Rows from block 4 of a small sound classifier, named by matrix and row number. Rows with one number belong to one neuron. Each number is 128 + 24 x the weight over its row's rms, rounded and kept within 0 to 255. All counts start at 0. Numbers have three digits each.
After each neuron's rows are labels from the 100 clips, of 14848, where the neuron reaches its highest value: "responds to" is what is common among them. Only what is clearly more common there than usual is listed. The data: synthesised imitations of 52 everyday sounds, one a clip. In brackets: how many of the 100.
# fc1: MLP up (model.blocks.4.mlp.fc1.weight, 384x192), inputs 0-191
# fc2: MLP down (model.blocks.4.mlp.fc2.weight, 192x384, transposed), outputs 0-191

fc1.97:102144123090160121126122189122118091136131145104123140157170099050119148137177175089116135120108129175143144146130145126108135126116132105137088115125121136158160145148129131148140120126117134095108118100111171119127115090136105135114136133141171121102158119114141121123149145123104128137128133154137106119131109112116132170094134129115079107126127108078124151123093134148092118080109142102136182129126088071136120116143127121158141144145120111098156117143112121131094144132105169090140159145114123079147165168163145137117109163127127156121150128177115141146060113110066154154
fc2.97:097088137105123128145111121144119122094127188118141109119180090092151139116119158149159184093139165148094113128132102127107157143144121119141158146134106135123079151154109107161120070135177163067110122123088153166159169156129059120173139112136126084110116109115154122134129099144134152120124139128152167123180128138087107129108098116160111126146107132151117115126139111102105104142132150138140117130114106136169153110107109081181128146109171083128127121125119113127074148126102122154141138153123126159149109130123102139131152126099094141132149108118120131140123122157136098155
responds to: fire crackling (40); hammering (36)

fc1.51:133184130099109153121109111118157145126118108099144140111133128144111145120186134117152123173175151130127143131097079130118156146123181127120146119104090127103112165122109131147094107122114153132109137120159150119148110147140121140093141160103156150185138092114131113082116098183121133097142106119160132182116129171120137148129087119115137148122092110152127138161111140125158121095096112043139147135120148132115069184137152097157146151145131139127109146100135105119120114131089166094109132098111159115149144133123154118099130148082099132154157148165114139153134106113155124131
fc2.51:160091141141093129126130119097144149137109138111145117095142132124107118148107130149107120114183074138135126108133137121154117106130149134140153112117116141102119117121127131145107093120162133175103100164120089174154150135098120141150104159109138143114125115151181146149093159147113143139132118148121160165126149147085136106156075134144118099162116145156142081164121099157112149155112088114165109129115143149085143194118108121091116105142084131160178144135118113130152153132181115149136095111123124121141108113110135148155178202129156136102119149114125112105094125094098089124
responds to: creak (61); frog croaking (27)

fc1.317:143153129112115127120149150157069124125130113141105110101129142109109134143141105120126154111137109104147116142138144130101110148129143149102106063109135141132135112129150146102099131100109119117117163131119122106122119121125087125121121179120114153128137159105124123160129136107133123117112149106149099101111078134098162136145088162133114130100127150144133083162136143146097103147052102110181132143119134103159133154120134147106091146127085130128117179202088132161130111098079147136098124127141119149124101156188120098127147149164094149159102133089134153120059123154093170130
fc2.317:152102084151117126147081142117134131122118115158168142120105122137171083174126134130124104121126131141089126121120124137139099120142197101155114152116163128095162112157142162141058101109107144120135136135160118108138139099128136181180108144131083176113124092139115139138149142102122136100101118123172152111154126141161113132123156152159111105112181144146110091139133116154129136122134173135173124092117104115163149160127173111113117117144116100108118069171161148114169101095140141140127132117098124139096110108112115148135146122158140102104126130075136148118135124137091099101
responds to: signals (97); car horn (64)

fc1.122:123165076118169179156165163168127164142135075124132188164134077126124109117182160134164131158163133123126129152097119153131104134130112139105123137126131168128151126103138125151118154130103171148123126132174109105154117122133128080075126129162149115159140111099174125099094145122098120150130123144160142140128129111135124142138104102130086099126095148134134160154105162110122093100099114116158134160113083118103122086106165136121124098108108074104140126109117127144120130133104121111167143127144151105124178182120176109153107142121165149142126117136117139130124146131132161109
fc2.122:088099158145112169128119129103130158131116163107141131117138097114121148107074117131108167125119150111148104103172142154168144107124110108109145145131090123093152122122114125083128060145113155102114144146167120156141151163079122160150141155108141117110094118141103152148129133169042118088123121120100141139098119143104167132144117118134149162143139190138142093128151142117139108148104143115143117167106147154085165178154147118115167141101147137130122097106096126119097118117161078118092134125153078110126106130124119147116130140092096127120145160098136129097148138139118136114
responds to: people (35); church bell (27)

fc1.208:148125124112122157107128095118103150118146108130148127123153136090136124147142124132157134128123125126147107151109124121126084118128145127140164165142132163048113163096124103121116079084138121164124083111121116095173180096122116113128071161157147112120151117109135042113092137157162085166142112076109158142109173165152101171114122115137139118130126112149111103150085081128142129131136117094111122114123127131127114110133145155154105153183130138137096101138131168094149158116155144139145098157104097168143135154112159141135107123136157137123143110147117112116126152107145132109
fc2.208:130146151090127093136140120162154083110123161104148149088089120111133082136130147193149149154148117169102078080089109148112132134124165122157163133107098103121114143129147125179126115122143150122118151118137157117130141142127125118123127142116149152168121119173158129142120140127125125119149135136193119141139121122130158070164085132192090121151144143112123103124127111140104126162093103119154181077132128162099136166096146110109123110134117099151085120108106103127145084090127152126144146108139130072106101111114155111119120104161159141125108122109104123115122116111148104159
responds to: creak (43); signals (43); beeping (42)

fc1.312:130115123096100100148113131164117145141095144162097123104119109107080128157184157103153122133103120120118111142141082133133143159103130152134090112113088157127131145100116087108148131134125054114139147118129142110140177151123137105122082097121141163087112070168187140114117136163118164150166077138105099107141103112099176138146125084123141123122120124104095113132128120127147115111101111100130103148157127117122139114145126145144141149107136143119105107147117160119167142155156166130154112146130122107132129157113157079159139146135086086121192126136157127099121096130142154113
fc2.312:150144128142160121113143121130183095101146119116100129126092154122147143111119138118133088138163102136099136093102150096089139132106151123146113108099086124176131139091139098124158146104172095124184131155111162061144127119116135133163161108135119116132105150098124143128145104145154073110112123125138169153144144146140083092165127115082116110135098121141106084066104111088132148169119126140139136123131149177126118158093116145128092135116107148127140132138126130092173181125147136160146115175140157138088154167116152150171140143131146120129125151131139122109140126092159140118
responds to: fly buzzing (92); animals (92)

fc1.255:120127119139144165097113148096128140099147101142147153111139121106184075144119163145120133100120123129148109084120124117084095097123139143218122115079147128143134111123128146162116105084122108139118133129104135152119152135154108151106128106162138118156141137147120120110155149182122082119125101093149110105140158131143092166078141081180123083126139096108133105143090090115117142074141132134140154117153118136132085133142155151154110147167116125114142076144128099088132111176096104115138119142147130149148131109104126174118142122160134134139097122171106120154134106118118113107
fc2.255:142160188145145141185110160142181104099155127111143183144120139138155100101100140137090137101113129108115114094104071103120125104135152138143140146116141115135149087141143119145126154104146157095138134091077134151122128127116106139172116118160141144145119113128089146109140129148146115116133094145165106135108091119119091078126135104151109125140106086105146138098112140117120117149177167109126150129096195141124146141132160143162119119144170099106132118169085102140077121129130113147152127142128152141140124132147099098165084154123153112138104148126099113103124114193138135110
responds to: reverberation (88); text has "room" (88); text has "reverberant" (88); hammering (27)

fc1.294:128098114088139104094177110095122121113154145146125094151131136137159091137089094168155164174147164089127088101083095131115159058121116147185156114134117128135134166071149146118131131137109115132107163108102094089149153135144117119134128117124132091163131115140142109120156147140123123115125125183102141170163174122121158097138149142128139152127100132117125128123140127108147148128088096083117113134165121111155127155116126137134096144108114082167112144159098158110143134149139139118115126148126113143113109104118125154152182157105098107123143130076157137131079108133142107125
fc2.294:169130150111126094097126124136142147163135124118097112181120144121120113176125138109145109133117112114105092143163150101099144157143099158161140103112090130165125130116153108095113125121123129142108145092122136116106104118161136117157135111092152120183112134131123144178171134146139087136183136112122169154197124099040139105141105111127146122127103152172141123077108108115119126132119096116081142091092134144161137111140143125176127156116131131098123174129137113126102122136121122112113120112169140120133133109130171115116147118137104095118144199117121163087130128141124096140
responds to: signals (48); beeping (39)

fc1.164:129156137145115124143078145175054144161101127136112137120155097118145166170129137131115176109138130092131133119094141121111167095112158132079147118116144128147130153100102128142166121126116120109142140136078160125154152129133122139099093120160126143112126089128103116103119108167151148146082121109124110114127109111119154147149134135111152151096128112097109142115087165141104121100126144084069146166106122085125152095124137107161125152135172138127112171127148152128100153122114156139135124152120088145140096156129120104103132206133152127079184126142098134139121103111117137091
fc2.164:074150142077121105102145122095155125127087127111111135105115156117144167143165134118187101137118130111131103114093129121123137163168108114120132137145100164138126159074113139085132094153149130124131125096150113143149128145176149125152159135119108070149146099100099112146123104077137173172112131103142125108130117149128098132149135118130143172129131091156140133152121113145157155078136147160149070155127107145158093098091132107145151102178169116110130114119180129120116151141126118158120117163146132148135132168113139108133105127109161131124152112149126104136164187140099111132
responds to: fly buzzing (97); animals (97)

fc1.360:161161146113117136127166106145066149101119152121108117097146129126111157113138136097123145134131124130140136105122136150144125154115101144112154134113117106091086160112152128133160127110121114147128113119125176113147109113083124128087129168111107166116122114129089124106075172108126164135177082144079109105083126114115129140109096149140113171112092152130149169151146139118131102150162134126148143172112114150134108145141141170090125156135129137148160170151099119141146123132134166132138119094110124087110108134187118097105134133125113186166137060134152118177125121135127182125
fc2.360:143139134147124103162104120145169109121121111112142150116118119140175174127127163085061131100081131150107128134142105110164087108106125112167091135150136122129112124146141136149115112105163080125131109177091105118104193161101111166146120172135121120132134138120111187109145093113132097126106161123121110170149129145117086144120194119093107156104133119105123100100107144130138113140178118133135090115095153129157147128149137116114123128126165131122143144120117141116083175141145117168118126133111128117126106117125117144142107141119164143137149172160108129141132108174073123080
responds to: people (85); speech (77)

fc1.285:127133089078158147132139146142121099150121065170108148094137133152115117118111143152186106148156109108170138105109101124092129149141122143058130125113189124151112154120137112118142144124049098152124130092112132109138148092130129121121074131111100150139120130096155119129166124114168138204106131128125101102103116151138125131113143113104124135106170097126149157145112111110107101116146158145118106138160107101107091069138151150153135119167099154146105143125100152187126123116153158125155099115132128106115145131163122137138123142126176116127131111131154140141130126121105144104
fc2.285:131110140117128127129109133126121093142165128128122119095094154115154135126099158154139102123065131118133137128112134118132187111141114146135106142131102138186107122147129144113151105165152094105150166142158139103098128118147144140142157136105073168099132171114154116125111120143107119065121141103095149140110138182116128164104128155090103156128122157164135099121109143150106130145126124131112106146137109138155108134147128144065158200099077107149111140094116129100127139153119120098091121161087065107134123097122086143122125136120117108125127114108162176134140111081146120095
responds to: people (82); chatter (58)

fc1.69:107140123118188173134120104105138112113135069125154163138120131117177119134136174128123145142121146117102135075116131117078130126151124107158123128076148158199143058134121142183164099118131116116104148082126135124147112146163131104135137109168133108182135127125124103153121157122118136120119119115143112132138095135153128154122108104115107103134110110114140100158096117104104095115127134127122161097147089111148106114127141131175154129190133089110112093125151108104111134144099120129167142154163114129152116126104176166124112110170126136109109127168114120155128140108089082130
fc2.69:153170154118134122182115170147152107118145128122157170133144147132153106072120109133112135110131128131122115122118125135115109110148134128118143092126131165136090096149131150147154137106145150136129115092108115121151139106110079146155127101176154091137117081122132135116137105150121127095138082142158096132099084102142090067129096120123062090147064132121128151121129152107110092170140162162111179174121145112140162082132144112153119100118107104115127135125076141135112132151134128191155142139119105148122145168152117088106094121142131147138112148136111119114123121167128156122
responds to: reverberation (77); text has "room" (77); text has "reverberant" (77); mains hum (36)

fc1.178:115154108108154158149110182141118123134159111137174116147132107102117077144117180108143100178155088157149135124116122138118125140091141111133100109123123132108139116141125136133098206161111138166165124114167129109138124121141109127074098124134123120159136131114190156102148133133087142161120126125125117121120126106096115090101106105150135110123128149082148174162094128130092120087113118119121143159107071096109120108150155114134156105125091105081153127132140104150123104140124136123168127102138143144161161181138146150131146165126155177106134120162131138151121096123109144090
fc2.178:114077139116102135171118053120148126116147202146122124156119096095115128153080133114091144114162138101087140110129124137124171131122129113127155129096091136110119132138167119150115111127102157106134163108141140157117131181115069167174154126117150122106120149117104160154166134099104096123097121128153162095121147163097140131140097126127135178126098153139118085137130128122155089115147136132116145130133135149114171164180139116133148139107131119119072138131101125126097145114133110130109169126128098138132105102141124102123142124119075120128142142115152167072152129149133161103
responds to: people (44); coughing (40); clipping (30); text has "clipped" (30)

fc1.191:136136131106162165106112134115152102136130115151137164159136117087138096107119171110111099090129136131135114101130102105132141127133122143174108096111110148140134105141126123164127107134100089117139107095113121146097116102138139111123111128137185125168151119136137117121146142153149087116120124120136139105134075147096137154115121133135154126115165090081144145163102107141112131096140138129108179097163105125176074148135133129194134167135154127097137099121144084116115128113149116096160109136119115146141101083104156129090153148168126140091103127154109166183071111079080119109
fc2.191:131113142107109131171124153142193088147130146127148182108157130123142112071093159137078127087147123162097152118124115094134152087139108109137107124128132132163135082167152151151153111136126123132113121144089119128140136106128116192154106090176143155117124124149123144116107134211115125107112093153137103123121101143130094126113131133121086124126089143108138137102154134102131094173171155130116124128094130122144134128141115127130128161132139114107132166120085115158091120110123110188127139171112135153142133088138102087078091139128132110136135156138115108090161108134159131130
responds to: fire crackling (25); hammering (25)

fc1.371:105153119101146151104150161163095142139081129159104144120158118091133101152141161127117123120119140135112111152142108110108150117146157134132127106137126152123158103128140115159181112129154102088110124150115157152180125131130102135119096129147152100102146101140130132102120129156131159165130113153139120119107111077092137125156108169161152115118101129084108162120142145118075111130142171129087144157129118109163141097124135160163154132124124128087107107142151144088094133177101140106097114147162066178153145140158151079114109130131134125097187097120101154142111176156122130102
fc2.371:122159112112147134125129152116106094106172128099122124110114121131114149129115114155126135134136149148157076126078161087081166134119133123134127121121142137129174140081124135109146144075151135165148154121095169117161151134173105127141145148141099095154117103098124154168125055142161149164132113093127112117105136134123113116123128108130136136122111118133088141140089161119129107126130129148160144187117114111154083111097152120115075114114151127126103133142063152145080152082097154142132119130145159161163128181155135157157131149112107165161153142119139114090120134115140116104
responds to: fly buzzing (38); hammering (26)